Rows from block 3 of a small image classifier, named by matrix and row number. Rows with one number within an expert belong to one neuron, the router's apart. Each number is 128 + 32 x the weight over its row's rms, rounded and kept within 0 to 255. All counts start at 0. Numbers have three digits each. After the name is the row's rms in percent of the matrix's.
Before each expert's rows are labels from the 100 images, of 14848, where the router gives the expert most weight on average: "patch colour" is the nearest of a few named colours to the mean colour under the peak; "top examples" is what is common among them. Only what is clearly more common there than usual is listed. The data: abstract colour fields from 500 small random pattern networks. In brackets: how many of the 100, against the usual share in percent.
# router: router (model.blocks.3.mlp.router.weight, 16x192, trained with AdamW), inputs 64-127
# up: expert up (model.blocks.3.mlp.up, 16x96x192), inputs 64-127
# down: expert down (model.blocks.3.mlp.down, 16x192x96, transposed), outputs 64-127

# expert 12
patch colour: blue (48 vs 6.2)
top examples: mostly blue (90 vs 13.4); smooth (51 vs 10.7)
router.12 094:132130137135086122062119131138120123122158068167137113125138150122145098141052111182139111217098102091139085117078148063130103150073104089096088109128133187155138125112129121181128143157138171
up.0 114:113148143135168151155142155139152123137141139195134119104134172126088195121106130200156151140139139117075102128189019121116170100080140124109150085136151111127138055121171137131145156145152139
down.0 117:104042128143117132100131099155183122171148130100121148101141122136103096123074083134179156104111188147104074169149096197147092051098150131151150095160129147114109101168170154139133143111168118
up.1 085:114093103167128125096127132116116161160090159132133172129154106140154115091097121122158075138088161069155087155116159165156102088127158214124125127094147167099062128149127126050105167127163098
down.1 089:128141134068131098114135059126124155161166118156145082158163127112083170100108090109125080170138191078162128147141157146133162145180100104145120140115100140109096124112101089116085140165121113
up.2 107:146127210133160128130109177138113103108142081165158086046150164120149127108075119164132140141138100127160062187074127117158127132132080128125071152101147121105099117080092137117094162101085135
down.2 097:132105153146094043114197161139064167102119136172106135149139087096132097103132095152135127157141111133101190139115151087162090104187106069126075087148210155147124085144095183129136133126130111
up.3 070:108102104100126113104111110106157148096136167129079092177068094062109121134146129095136162064163092098116204093141090158179153138178108139155147147128140164118091135145142137156166137159145115
down.3 071:145143097119155154096166142127095189123126195141134104142138097158090099127112160108123097066141106134096154133053115173128115121135136121151118107105217126149145048090106152082099125170119176
up.4 100:099140059130120160123173109143150133141121129123093141205126106105140097104140167162131068110095098129147141135088167075111143138103145150117185093085117099142092116124121164123092091117128155
down.4 097:139118156146149129241108206137156107122111184125144105195070156161182133088112092117143143171078190199138142084165123175099149094201139140098119157090169135157146140103123097106119082103169165
up.5 090:099113098142103129092118052159149158110166094150134063150131082138100106141098111141172121119141142078093133114074147162095106122136148168152152127069198105132075148095153162111116129128104059
down.5 092:165121054072104116125124194174154163048084168143094115120125078105136153122095211121157080171145135090190157128095166157125133124103155067146098115114120106067068070055098125143127060114143108
up.6 098:160187174029144093165132171135144121096131159101153158083117181117137119156125080138113118169157128128117135097147172173090129168085131118099144102140117117169125167167143148163134135128212124
down.6 097:094087109115118132144098155151127134153146096080128157179130097130080142100134105109160175105125094155094145150072113168166055100099102134138085111130112158121132083184139131179124118075183165
up.7 104:165133150215108069121091161100136120166123071186143105093166172147078150184165167177103201135080119078093112126143106142109148101127087164144146117102087115164148149090124113142180115134143205
down.7 103:188103141166119125083189126094140123226196064165115126111129167075103123162117076131176185075155109132099087123169119130119088127187105119139187137124108136179148147132135158126120110155152108
up.8 097:077118072158094138154155155113110182092099106078085185149100090163115197170133177128108094137159110128121143172123067095105082180136101076139079145127146150166155086092070140067171082144136152
down.8 096:107142169123084138122114066141143193073175175124117186158114141095081132144114142052135157140132145062102136092190121148094170111118150169144106135082085188136121097100174151159135140147142117
up.9 100:135127116186152129154106112059086125168167095127123103086141122071132171110100085120077145064130180131067089188170101126116150154124093137133115093135157152079116136114133114099081138157145180
down.9 102:137193123124108154138161115132111155135149117153118140082179139096182063062124128156123138054214115142177039147152164114127130153165134109126139115109161147160129115114115143123092179119147161
up.10 123:073096138119157096127150160116116122161133122121099105075184100107150117164126127076090173160134167133115093146166075131119138178100108103156140111118154151128123120137099071088094125094109112
down.10 129:144196128142131133157095060157145162138129090134110106114158138132202131113165148140099083083177151118157055149097122123139166149114107109099121081132194104140108121088137134040158203108117116
up.11 091:146138153156152168119155148128155134048100084168091089106172141067110161105099152104155118147140075060154159187106147092135135109108112135087167119093182175067087113098117121135128192112118133
down.11 085:158128120121088107082151127118108167198097111111140151100138165090148116119118125108120151104101095142084140103136161158157166112185135082123129145140133128119183147155077226207091084100109079
up.12 092:211155072103069166069127141086147079143173112076086125121139135092108096137124114130163167146130114113101105138128087103162149115092098107101102072151167155191143116155148123142164131136106094
down.12 101:141087120116058104154101139052072105166149141074140129141138194151159100102125091093186126116125083163163146102132186127157096070164097149150162145139132149159198179110201192123084104157091120
up.13 121:124139163175171107081112113084113103194202155109134175132142076130178125166088158073094166223092161126145123192155106084130183129097138134146176152058160152160088187147086149112129143108140138
down.13 121:113138169147167133166097147121117135170105165160079109131155060079092135143195144149111155171110147096136099076130102123147146186086083163116159148115127054122170178072163127135101110119103185
up.14 107:136090201116109117142101140123156154066132107204121130064143125150077132153051120122141104168145177126145193178121131141106160120101146090111112137145082110108148169108152142157139142123117152
down.14 106:166131160178121116108155203148077160180111115167170103149107128143120171123132108078152145168118093119075086098122151087116087115127077109103153114126178152163158123167106150159191147065121201
up.15 099:147187080172119143115133151181173156154107153123101132128164092129100177134101023128172059141106151055115150115150117098130136121098132173101183149099094175193132191128085128194142133087127156
down.15 092:204070117113123114102128123082180141182155096185104135170130085147077124148150116103152152167096126173078133114185118108173166078131204159116098161137092150154102156117153084172125110150109120
up.16 113:128096135123126123118124158134126111083105102132121154110134169144161164154164063163131113058121099072115151104102186193133074113122099130173134067143150082143117129091110172148152103085167090
down.16 101:143168128117144112114118109143148114124124142173132095123179131101126082157151096116136135121086128122113129155102158120114158129122162178162115108131109128083114116093165084121142153109146094
up.17 112:070128127094090163148128149133067178170151100178123118151151133125181097124125165112143158074076157152075141106074134155143128132142119135125106086081077098087156094104061075153101127162162126
down.17 108:096133147162150084170145089123181049123137123193133097143163108056164158105116113152145173119168112073196162160080147118129117068134074094128230071152103140108135069145126143121101127151084090
up.18 104:172122139102130141139108132136156129179100127094123166165096135127134118137145114124172102165098205183175124160079142129095182092088132154162144051119127135185147149124113145136094163132140169
down.18 114:092123126114165116138058077086104144129134128160153143072172151114139151049137156112119178110063076101188077146147072150137174095091113058183154128096149084091135090163063088089133134080149132
up.19 107:115110130141163136138103188132115167128103174133185195142110137148168169119100135116101122163066095098078116098133108085119146131094108180071162114122143161141111150191098084090170067130122148
down.19 105:112137104209181115160103111156116147064197139170093086132123119092172124108169148176065120181117148104118090148130148093153152207153169139182160109058177123130126149153156116127151157136094080
up.20 106:101130112060064139189153066136144136126136172202138157134139121132086045121152142145095161195156103143129149133118115129150157137110108092087023176121121189132117119128100137132065188149147118
down.20 117:115159190156081155090108192152129120120165180088169170125047132139126092136081118071124147128186140081113162084139080164106109189102105146125118140162078156141089092141108186120103094143119152
up.21 095:152152146096125182172113129154129089122151152112125121094149169149167101167083140142132132098156134136025161112141073105105108121105120123042103106120170146231126118162118127127134121183102131
down.21 097:178132152114133143119110142168146116155179143071115105113146167140188162153176169095134155122102152100150150073145157199174084078203128164143201162168175088133155123140172078128132111164136134
up.22 096:121181128138085087070099111109095103088141124162145057141162116131130128183140081115116118180102161087137088148098118137122085120059140169144180023109120114195154091114103130131186120149139155
down.22 092:141155125168168125149107137111107169187173114223072116173176148095101143119104112110110185124126114138147095130132168118129190156143156122139163150119125147168125108127141115131147082120133146

# expert 3
patch colour: green (63 vs 10)
top examples: mostly green (97 vs 13); smooth (30 vs 10.7)
router.3 102:147092154181139101162164163125117175145110156150180138152117148127182095084147146113108161107145143101060140129169186163132165106145162123202122144148165101174079148101159154136092140090130155
up.0 090:149125079139112167155110137117149120153052167139145122150133132156120128102174174135147107209161104214056109134155127089111135097147078139106062147119102110090185124158155120114110069053093141
down.0 090:117108122192139109113155073145129130103116121162078134128171076096092135071172170133134094147133060109110102120108166133084138163132098158134127124108131076145131130136150150169148082104109172
up.1 098:177105167133132161137210164124145089127081139115051095194187105156066093129131105079132100104152087107075144083148101111089116141184157140163129116086102181130112097113119160089158095105158176
down.1 091:099136123142115162133141141121118071130199118194137113139132184133144122087146176152147121142092156120136108071088092187091154109128089126163115157135158152106118108092112144109193167160141160
up.2 118:116115132081110115101138129133078136175117103095160106088096145041138088101181092051074103130093104125115163118155078138111073131138159154124086115093124151189131119088159141141064159131163152
down.2 117:112130137155125171127182205132110167101173159110111124107112174145097083121175126063168124112118153146202162088117101125125136166074119123144174136115174184113151118069092120155074148126143152
up.3 104:160117070129117165065146086130106098109105132055116127117129112090158136177105101149121109150138071088070135102193082125195139151170140176149098138120123163126100137080143182033172147159167109
down.3 105:132131103073204125162146064100112076086114129236095134070140147115116190150126144186098126077110100121162135094146074128101153144122135161106141104132168110106145151134149102156153181132140122
up.4 109:208095138109157136117099093135136157152199081103135146091090118183117124123178116142147129078177125149110172133095167094122108162095159151128140064109139128127081147123181128135079147146142091
down.4 094:175110112089123112107093116120101126089134124157109140136101145080128089100148077068105091091122089176086135125145092120083128111085185091126166143152156105167072109126155156167130147160105153
up.5 101:130074076120134133129181120147130093147086085089137097103091084091113091159154152121067148174141151093131139152157108131188156112099142101110211131125139129148117142096134143163131142132108152
down.5 097:147166175051115093116108130071148102133113101099079116099167168110109143208088093161102102075075150095118153184096145075131094136128118097060158094146123129161163162171122129053137125070087151
up.6 085:125153153154167158071152134116103099096142141095147147155152110175108153184145149110110053083198122051120179092187106125199136132090134169113136111123165144133141152187117133125189159126086119
down.6 091:130172094145161144160174102123132151106167139133174102071132112135121084131123105110100124137137137194123125119136141080107131187116118084088133102120165206150142164137094143124178128074138114
up.7 097:120103097093144116116097054099089117109126125140114113087146081171171141121166126180120126162165091170126150129111165076189127085125131100060175146164124123106179123118130055148140123153145100
down.7 100:110081126181146109116166181133104072131169153156151138137156203095141157183114135132121108172197093198107125128104163116056179166150180102083169127091097102139122122189125103108144100172160154
up.8 087:092117121143089168121178063180171131095092125206092150153145149172111131180095098080112144138170136070134163086089106155117199144089072124139146156139141129085088086153140134131124085153166127
down.8 084:158177135182098166198125136155130165133123136148110100113134107117115116095100122125132158148117139125105133122156110170106137105121123150130148099113127097098135101145126166120108120141120147
up.9 106:112129101127087099053170116097062134130140078120136149114194119069160161126144133061123122149141141146118072121068119103195093111157117115112103145123193118134085144097110136124145124198170137
down.9 109:096095076160092117162103119164114202131090166190066101118131143120115124130132122145089089157185152148167075078142168073104102103131158127062157147147079142158074132132153093132125177181101069
up.10 096:169153151087107143154140166072139168083091097129152102114174143141102165192166091138154122103163152102116135093124106137162192140132095097111115108123134145102187079140136129096065078171172136
down.10 097:131166117234173123121132128110103104169122116159068159165142112113112118143101072146078156072093106114165162118163156100105126123132127135124122068110179149140083109121099125157128097154117151
up.11 122:177141058120078151162149160117141150144087150148128091125108103097071166096116156161122149068143157048139095172081163126114144114115188116094186084137133124151141137122127073126117162077098120
down.11 124:173155147105171095160128180129109091113146131079051136100123171130115110125082118106087114145123137131121166108159175129159128176154111118170208116167118086130141115172163064098153121100050090
up.12 080:159096083117115125099089116164094068131130149087199202136115180087082184155188126134097146068126080131077155131129129135111079144123062126084128101137066102148157184098118129196136142081196129
down.12 078:089096154130127193162143175149075186062144106071111105124057079142113105141144103085130181103164117150127208099025122151150079147187099108115108145103169112144111129118186182095129131084157089
up.13 105:130116190126105164107128142089088146169133147094151157179120124104141079123147096074100069158117105135113107100144098159191141137170196099125126112081083111164144116143160200128118138117161136
down.13 102:136157154204131177117167081151138102160143129160196111170109142178135127199176137187151097121119154164195090094151120095108103149071173173151187131111139090170119152090119100145168162130106125
up.14 109:204143099123141114126125097122179114110126135121070120124147149084079107177118111093091188143106105085077145091099117127119166098161134150121178120067123054098121128130110179046150166152121070
down.14 102:122154152128147152084169172109123105161125123128100191106142052160126178189121117206089186106082126082139099112142089090111135148115142136125075109118158135078074135068184175120156114189119158
up.15 081:083147112204120132172087166154121075120118075129082092149146065159130244129121112162157123125170107137105081131117121112105173149104114144159168156150197098136162147136058184140125181157194142
down.15 080:157088148087164108151136135115133187113143129157070084103151142071175114110113153048132221091106143088123136113129097161118099133155125097097137145136124185088113126123133139163147145143139067
up.16 107:102108174179081145163143127144157093057092109126161134104132162109117170147096132148158141115090043169143137108143094138149170087148115096118167109111120197124160102142122095120180154087090178
down.16 106:091092100125157129165205154080136155161134175097132132112139108161147131155133125116127139136079107154120111140134111130156126151134178169136108157145188146131169092085117155064166127133182184
up.17 093:119089114109112106149149108173143066127118103139175099121126047137190122116086143177097128120128098132086086152129106131177120130103108114070134146141116151147135087155115117104196127096129154
down.17 102:099103044137129086134130078085165097094101099138110155145144153131205113125123105146107095082089117142169128148158171123136092077137122210128135057120100157164149163101158114150101170142112182
up.18 082:156085106081089161128108150163147137175136118088167114132083137028096063172216091146124112069144125179128100147096174127147101100114153137171144179109093095170130157139124176129178168094177147
down.18 077:145105136051084116069093111132163202175180082101091136103123158123160102088133081119140153114079126115124130108166143170073171156132130113091187086150163147112127126175166099160133120108108149
up.19 120:187145103126100189143192147110108106150083072171127105096134098103150185155148072107138148085081141125162105136147158082127099113147139183121097165128136105089134140154131127129125114118143193
down.19 115:085155117216084143111087131163096131113123140157164116133157137105154089166131159134163156072127096158169130174122126170148169107124169148131124116100161178144133028128125158151120143170108134
up.20 084:072119107109125126142159179105075099129123124137066116175104119127169177194060150083169145082127169160189128128154129112135161106100131140124071175121142156119148120059081117116096128104125096
down.20 091:121126154137122168162096123133115084092163101148129091122126110110093086126151141162074149081162132143149047158168166139209125188122111127105201208188140158120118130122159141028139166085167118
up.21 118:120114149123124151133119094120086107063113133146115090111119090165120126140113114107127092159110107111107221123200095117120083103103124189146146141047095094134126174105094110157124102175110158
down.21 117:110152148134138201155175157158112112057135135162179154162119135124128110139178152124135146119161135138109057115144129125136123103098153087170064152050124134138111169147124137132111173093147088
up.22 110:070122115128083144059104122179064145086099145101092145140117094136165113105163097104050111139189095181137168106158123071106144159103162144176111108087097100147167134119210142119082171149116156
down.22 108:099129180166105148098106124105109145096141100111111153149142151176169153141130153149149130071055113136170111126159083117110144109156127119181167136120100116076227184090178103164108153173132122

# expert 1
patch colour: cyan (68 vs 7.4)
top examples: bright (55 vs 7.2); smooth (52 vs 10.7); mostly blue (39 vs 13.4)
router.1 100:169138138112080140150118118144097104094132175108131135094137133084139070083091083121176103119049156146152162163097162163098094125173161153101150103132139125182166173160133148183156129126140147
up.0 122:175054131139146143132141105117098144095207129088123127134098148078163066101159164087149159107152088164162183128109062122105146129139113176096194162142140116127133118141105078113129107138083133
down.0 111:114094095106097136075120114126043108131090155039128105132157132111117107154109158170118172123122088112138104096162106074155068132163128134162165124179141145189146098112097073161155104170115115
up.1 117:126116185191123148115118139069128140150095144140093159063128082078150104110112059111068106140103100074122153046167126139149157139150087187115172084191142132098136175147212101152145102149117087
down.1 116:095170113100169144091108123145144083157161164116119135127138124126121168073087174107144168145126131130156181099125130182147123096139162147156138137130138125115195152113156140111110187132098150
up.2 095:094076159130129097126126153088106128137157118108135145119077097124119113084099088116074093173133132148135092097170119102157122075137084108125143164133126141101134133099216168068091135173090070
down.2 087:103158167151181176101098135176137146170135088154083123180155136146154140120070149112135093159133135154141174102133135137124128045090102160134161179167117103057141131172142147074150215112078118
up.3 089:156103094126124136046154103143115114143135100078089124130168133123133077105148123150120128143095151156090173086134136169092126097145119121156112085138097129122140116142132090154177167101093131
down.3 083:094159105058094133130168148164126147137111124156146164161168149106131160105107084071134142120079064096061148114081133090174114176142150109102129168155163083179164083112116096141194114139170120
up.4 121:191120151107114149064102168098142140152129150109143122108189177075165187113122042094106120150128104120089141149164110182158088119167189164141071157146149114123060077093095134137144129178110126
down.4 120:161141111079136134115148089137076119107094168130124125132069132141135179116116117125103132122138162098130144148117097129074149139098142181145095110118146138113159110141150152074145178066091126
up.5 075:147127183168079098165150097128132116127076119172159117161102189159111148137087111184111105076133154159091066110080118100095159169129108052096157089168157110055196097126165134134094142087182096
down.5 083:086138134117149132120114119088147173111094177169100138120093040159129102146054104084139110158124085101113125123093142087146048087132132092080139138151083167100133146120149036170177159114105112
up.6 109:152128152141129108170107092136151120160155145078134195130142143097102171097202180107217164087087125098111077146117079171108067106167149106139082169127145100173113143098156120172131172118118097
down.6 107:137149135139122137099074136078056142143113124137160159118065143172135128092159076121093207127138199089110124128194077131129157156094091095137135167104144129165129087141100123132118098099146096
up.7 086:163098138129152144136090199168144100133111173160087093173116134165156119093083139131085173144132104107176072138129164101172168142098128106121141197181120085080140113146141171091094132081137201
down.7 088:123145112136199117190100083102160110148147121121088112149137147068112113152125109157126139146180135097134175125162090169097071132186075158134121165128070114073168116154069132135171137164111165
up.8 119:106060079122112175113115106191174122176144124159147091132105110130119109065119179155160142110158117102140113105071153092171116071125106171142156078063126078116144148139084107139104107150111112
down.8 128:094176083141115115148129142093133138149155091149115120146139176071149121156158201117091101118128114161097096133108166168137221171114094174171142105142122133063108112083154106129148085177176163
up.9 099:109142117145146120133092069125098168075174117143134107069146164131167156135135157117148074128145059170154147129159115111132106145150084169122114146117107159139079114163111170127136100170079150
down.9 097:150118116093157089121143120120185115163127107128197132101121121173136122145116133153095106100108124095125128115152147131138116136134099179147149163087104183133160063154151117112105096181142131
up.10 092:100165098103166077110087091099161085162151132163252183149189136114144128163148093156054095157157130160149089080126098175127196199163138125084134141121108187148125135171093173147162124128122133
down.10 090:137123128141124145135099074178134113143097137122120118099158139120089122100100092167121178126102065114162097118066110146143047124108081147122161109087131177063142127113103074128092129102148156
up.11 096:090122131070137181132129132125111128102086122087082157137151136128096096183134106088058092157111054153201137148126159156088194059111167088171144119094116148124133104161139154076099131109152061
down.11 096:074130098139160072133099141192146148118163100120098108133100116122133118153104135123133109165076107155064180099088139175114154144160139146114174152144147125120144155130129156142163119145166148
up.12 101:086192142088119167094115187076121125159156134136155089150147113095149167159128098121088144112147171113146185164123130138146146128116123150135118159093146100122151066173113168126122105146171103
down.12 103:153140165101153120108143103082086131127136146095132227124092135166154084085083114107123130133151067136196117147118104195093135177143215127152131191125108121089117110147129121112086117105180169
up.13 091:124121149093079179154093086111135141128076121134121133159072127116108072136112127153133119153160063110178131112148163152137132112155149138176161187115128083079108155165103119112189131057092130
down.13 093:138105080159148145161110138113174092128166152096063144098185115116133148158169184105165136130165058132090078104144169177116146176172092086149164064119079142128156110148102137134088119136148088
up.14 098:040141142158096130149151146098165149117158133083109093160137052170108134117144125167116078107135142218222151162132086109074124173150104151141060156107119084123110134090141104104142131116146155
down.14 099:163167157145155105146131116142151146116154128164071137105153140105176107144126161167145100106161107185092143147088127180087148094093157129182161145106101094152124145146134172216127141128067140
up.15 096:084212096129185126159140085140104142083141084118200180148137178166137056118150133179143026120076088138145159177194126141148111155156059138132161160101113159160131078099105136213111107158105169
down.15 089:158083105211105104103134122118120169125113087093134126098153162174129061155056106135125114135132086115137095135145081136114101157128109131162127146142180181167145099127120179147173094174136169
up.16 088:082139108150166111112128157134136132107105119134177143169180072141151190092103132187105091116136148118100085157117163116145119126098060133100153187206143149106159104114153130186119133054115143
down.16 092:107167110104111185109155115145134169164137103161177099120124125102098156148160078179127079132102179152109097128116158149127109144104138205146114121140108130151129086103114145159155181145110136
up.17 112:099146121157141157131130154080110050105092115142183126099108072157127182132108175162143126096173148156162159142107144122134121097078132160107116120103134161143081163145058086128134114160133169
down.17 114:112189123052117127079085075178143126112180084111128135086125104115121126090109118146118155160125113141112111179081131105145105117104177138128135176106133117123130078138144187091122151174099140
up.18 118:165122153136111159192117124149148104089141101148147175161132152159117125106075171105149124121124062133163181128123109103179083080063065086088121136141155123139129138097059151165090081139146153
down.18 112:168114068204093086110097154155119140110074103106122095164106146119119085106122075096044093151073083170126108088102098130112179119097192120101162148161126151112127094094127188101166164151097129
up.19 075:119097145127144136122124080151151157141130131171130110142105225109165118139094123114132171114146107126150151116107151138127132126143134080099115138115131171148141078138112190172202135154122130
down.19 079:062077082123079159173162115127149120143101141121112102114164126141154098108078139088157204136154072126072088048117126086094060116125115112151138104173090126101137123074080110170136121138121129
up.20 106:129209090107135158096126154114158120095132174170115121219075091148115126106094118194074102133115149099125066122081163102087071154169132157122142101092092130075087084140184122126188105125155132
down.20 105:136101067103108109109089180176133116045085213118179078082116159098121122088115098147181114100160101112096132104133140186081091174157115166179175130145062121177095103100112145145096136127110090
up.21 127:162134154140075108081107173149137135159166098148150131104199178111084134117111103108118094162097098117129147144112092151089150109094081152089143121113112128133163108141130173204123085101120111
down.21 130:155150134165100118092097119129177167105131110143066100129149159135081167152151136090096145122123087140151147162105074133079152114116141045098120105161134124114096148136095156127182126175128096
up.22 110:087087114091141168149161121196153064139157132105175120147131116140142042063092134126126131112130148088111109101078133051172133145157094144158113096084084098133138139159094160161078128119120117
down.22 114:100127123089121167151123133144189138135108077083131121127161117094134106140086103068147110115128114140104158103138132094173153167165061158123124128144095099097153082126140090098121124116154127

# expert 14
patch colour: grey (98 vs 39.9)
top examples: fine detail (83 vs 15.9)
router.14 098:132164150101085121123134133105099088194108146111136116147094069032149070138126068144097152123157135115127171126121108208128104094200182155137089097133130090138165145073136143135085143054114068
up.0 094:132153155158194104109150212130168114128101101121185115168122129058109113120127159163105113105133023074144084116112099106091150157067126094146124094108082139085131120126126146110129130128131093
down.0 088:121136148144138118062121128147163149097126122072139156086140111148111128149098121140129175106139100123108180187163128095118076098145140066165158085120157102094108147174181103117103058072066080
up.1 066:119115112134176187112127137153170138131136134105147140148050167064099151078140170138119095104130131137128119144088149193179053144159137170161124106136122111126140147147103166124141074112107147
down.1 068:115127097079095120102127135092089108121165128162172145089099095141158096090141156130174136150075156146191174121127191133157068127148133127092089114155133191131132118214140091079153149156154142
up.2 088:115133121147134167152145111111155154101124137135118122185167105129211141183096134169148150147126138127149145146105078098100087119087111091141137200094172084115094165137123157146120133147106095
down.2 090:082137099129127138160121089132156122122105140133114153139150126193117096100060083111069093125077161154132099169134143119075130070126041065165167125098169178125137191163151162169095092095142153
up.3 103:165126084184116159115144124118099134092110129168189112110119124127091180152145153148160117123149098104101071049141130116161135104182053131130132172147153192150155139106111081109155148114127133
down.3 104:142123157109142133143136129108139116168148177195140104174178141118122117186108108156144115158181139129136161131073116143140091085096105093103141120115106178081143158095149147114101120118139153
up.4 094:136143076120089088113136157106173177157115078151029119148108163086111136136147175156130122158145125086122191150124137113112156142109125082112110070118055107142110051127133177139078121133120102
down.4 098:137094129111125142170163065156098159097146122116129104113098159144187134110128125139161112148073106193089127198084188142137141123095138126131138139092135134153070135126107137115150084200120117
up.5 074:167180120161185148172119098116090116179135172120108173136123099102109125132112155076137157107169143140087063090127116083133118106135214147112109196104127129123119120117093153167086155170104105
down.5 072:091154165101162186186130160078169152132125118116094125146087042133148165130149187154177139138138108162152114119100133080168141118162089133180143127089174109149097157107098134079162093095086104
up.6 093:095175132084126120128122129208123090146109141097110150148132137123117124143128129098061132199167095162189090118158107095128142140071123137035123131149164101122089096119076171140125139098121140
down.6 085:077120118124162118111143121092137156115109081118101125110078153111096128100120102138117151109132066120142153170140082156126055167174124179141132079138142132114146128077173089188129165138132121
up.7 078:174170110138114115142109103128161130130121132159170135157125130109131167153122153098116069140142136103138157158076130137102083119123167132143157066126066140130125103104108135140136164129104143
down.7 077:115145096145203145064076159177123178154110170140162138148131138163152124135129099148218056148109223130050125196121165131066153119070146111091152169096131172088098171152123141124156157083124122
up.8 102:182141123095174126138110080130207107133180164129122085123084093152058145095157096144194125092178137139099099071083119135134120101125173137134148133172137048133145120118182150111148154163140172
down.8 109:118093094136130154101078102121156143127105153145134120111105088115159118122136157065125093135200191097147150166114145124183166091157159081153167130157113099194131124144129148120094179182111064
up.9 104:095119110109115155155118079110076140123086169124129093101132159117102089114176107091116152149104158180130110140156143138082087127160088113112075122162105145144109172074170173231119147131130097
down.9 104:089135144160112129083136116151097125152186082117168193132131129162085075177092077138112083103128097155156089092174089089164092166102144147087091083154128127156129093137164093101148099104170085
up.10 096:158160102132124058118136152129084144104153091130152162135083116147131149062166150124134152154035136088088132152081180147138105139163144167139080133133158125196086077121065135115126133142152134
down.10 097:098115138139050065215195179095086137135164107159155206171126132099141109128106083131140110146108133108049126091108128151123122125092125136128162143140102148138105158119133134169072099137170137
up.11 106:128121109154125124141130153168100088083108091074147080126123118079102153120165152147090151133112094141080118203065118111125151129089160149128112076122115200152120107174132137153084123135144133
down.11 102:147113196149119101118206184085146157121135179112140144140126094140122112133153165053103121067075090104104119072185111102114122156124091144166147150096147150122131122158144092183094123067060081
up.12 081:174080178173143129064106120149155101128143120158150171101120140147147098086126122113114157122136112070088166085151119174134108092131142150150153091119131153136149148115115150120146160130128156
down.12 090:112145150065086104118149173085165124100060121120137121132149140120117130136127077133150153144172095116129131118143118150160153134201112142139135137124102177108129122212118161065137075112099124
up.13 099:193128124155109100150153141141155092155161102104115097139135127095102077082053189157142096076115149064160133115169172161115127143099141105117167114155112130120142133122128109125107123139104180
down.13 099:119141118115154173155121169152086153158138106163122113115111139132129153125166075117083138131118101132097113129092146138131103128149103125106142203155075163121171053075148119137109154145102088
up.14 084:142099118151101130143139119150109112085147139134062132168107095103116114163157143154134116113129123159142148136057084161106120070145151131087100165133144130130095106034098119179111107169118077
down.14 093:114152130159101185156113164086067098197104085113110103154114122122108140151146128157131115113177095152098138076091148150113080128121166117118095075138146115160119143124141112157145151101175116
up.15 108:172148193123120151144144109129060174149144126165166090110146090112086086104099107102141102152086136195172106164172054134089127137097100108085081129192141111161110122155127096181085180186142154
down.15 107:124107150132107109148182166123084127121106140063132162125155154127098112185078156139133083134121149111104108072096069120088106193036161116083113118073164125061147131100092153114053139109139114
up.16 103:157184113117131110066165141151158105101143108183165079143096125116075169045121126145094151171089101096065105141169143114155132138171092139142026151109140105101111087122167177148127086091159174
down.16 096:136202092128117161136115187077062162111129089120130170123092192089127128091133081093144085085168160144104135084099186123124065099123162157157187117157091098179128108124162140105159103109120112
up.17 112:141225182113137129105092118113069091122143117144113169129153086158194149041119134079148164133097087196170141103140151162129079142171100090141180104155107063130120157190123189136112104105158121
down.17 116:163134117147087156163094084208154163070133129161129142149178136115144124148100097124133100148070069100150140111112186137091137078116122135177144163114167155133185093153092128154081100183095133
up.18 087:103106219147102142114116148104146147147168124125129139148122119081074135106080153146121110106115132120132106175044216133119184132076129155134165116131070129147123128115146145194091058146100156
down.18 087:116150108121168164159130158089104108107177204045119140100149169117078115106162117175156160117130098113113152082112122123085100119099099152071136148127107110146136171137159144088102084104088114
up.19 096:143086141124072080126173108180098143173101054139145127178082158105138126142104143075130118097122107080136192109145076127120103097081097184125149145162086140132092065107128130145076095161152086
down.19 102:129094072126186107102110115088120206141146099107106144109126110081098092141152164152154130108133173160065152170141071130098126158089134069070127107135173144117130079091119124133147193114089115
up.20 118:125138080143101170067150093144123099142087106094115111157109122099112160114162103117191155161147105095137153159118117153076097141108142150112099122031135096087103078143123137141164094103132165
down.20 121:100152099126092164099095106117136157110190114135089064144138120135123091125155159116079128178105144090159095105064149154136168147088132114201123150172135078156148108152114162142154135160148179
up.21 096:127184158180104152151166193095100158109090127106112200138109119085138134107126093068121087163144096146127142105153157167179106115102163154134127174093087141091059119137127139144133105165126145
down.21 103:130128088104120123172067112159102134110118137119134155157117164182117123196132118120062158147149147109150124084219136096173141099133106081128183105094166154078145176189176097139137071089162133
up.22 103:147065064128154115068159108107148083140126087139142132167129127097143171134095065138117110135138150087125138112108085085156127124133152142170068113077137178139078112113141148118173134149146087
down.22 105:065159114143155097088087120149122104121128093134154119172127140110118109131118130159131123161143170078130115135193121110122147101075118073088108160083074158158114151165105140147092138145156114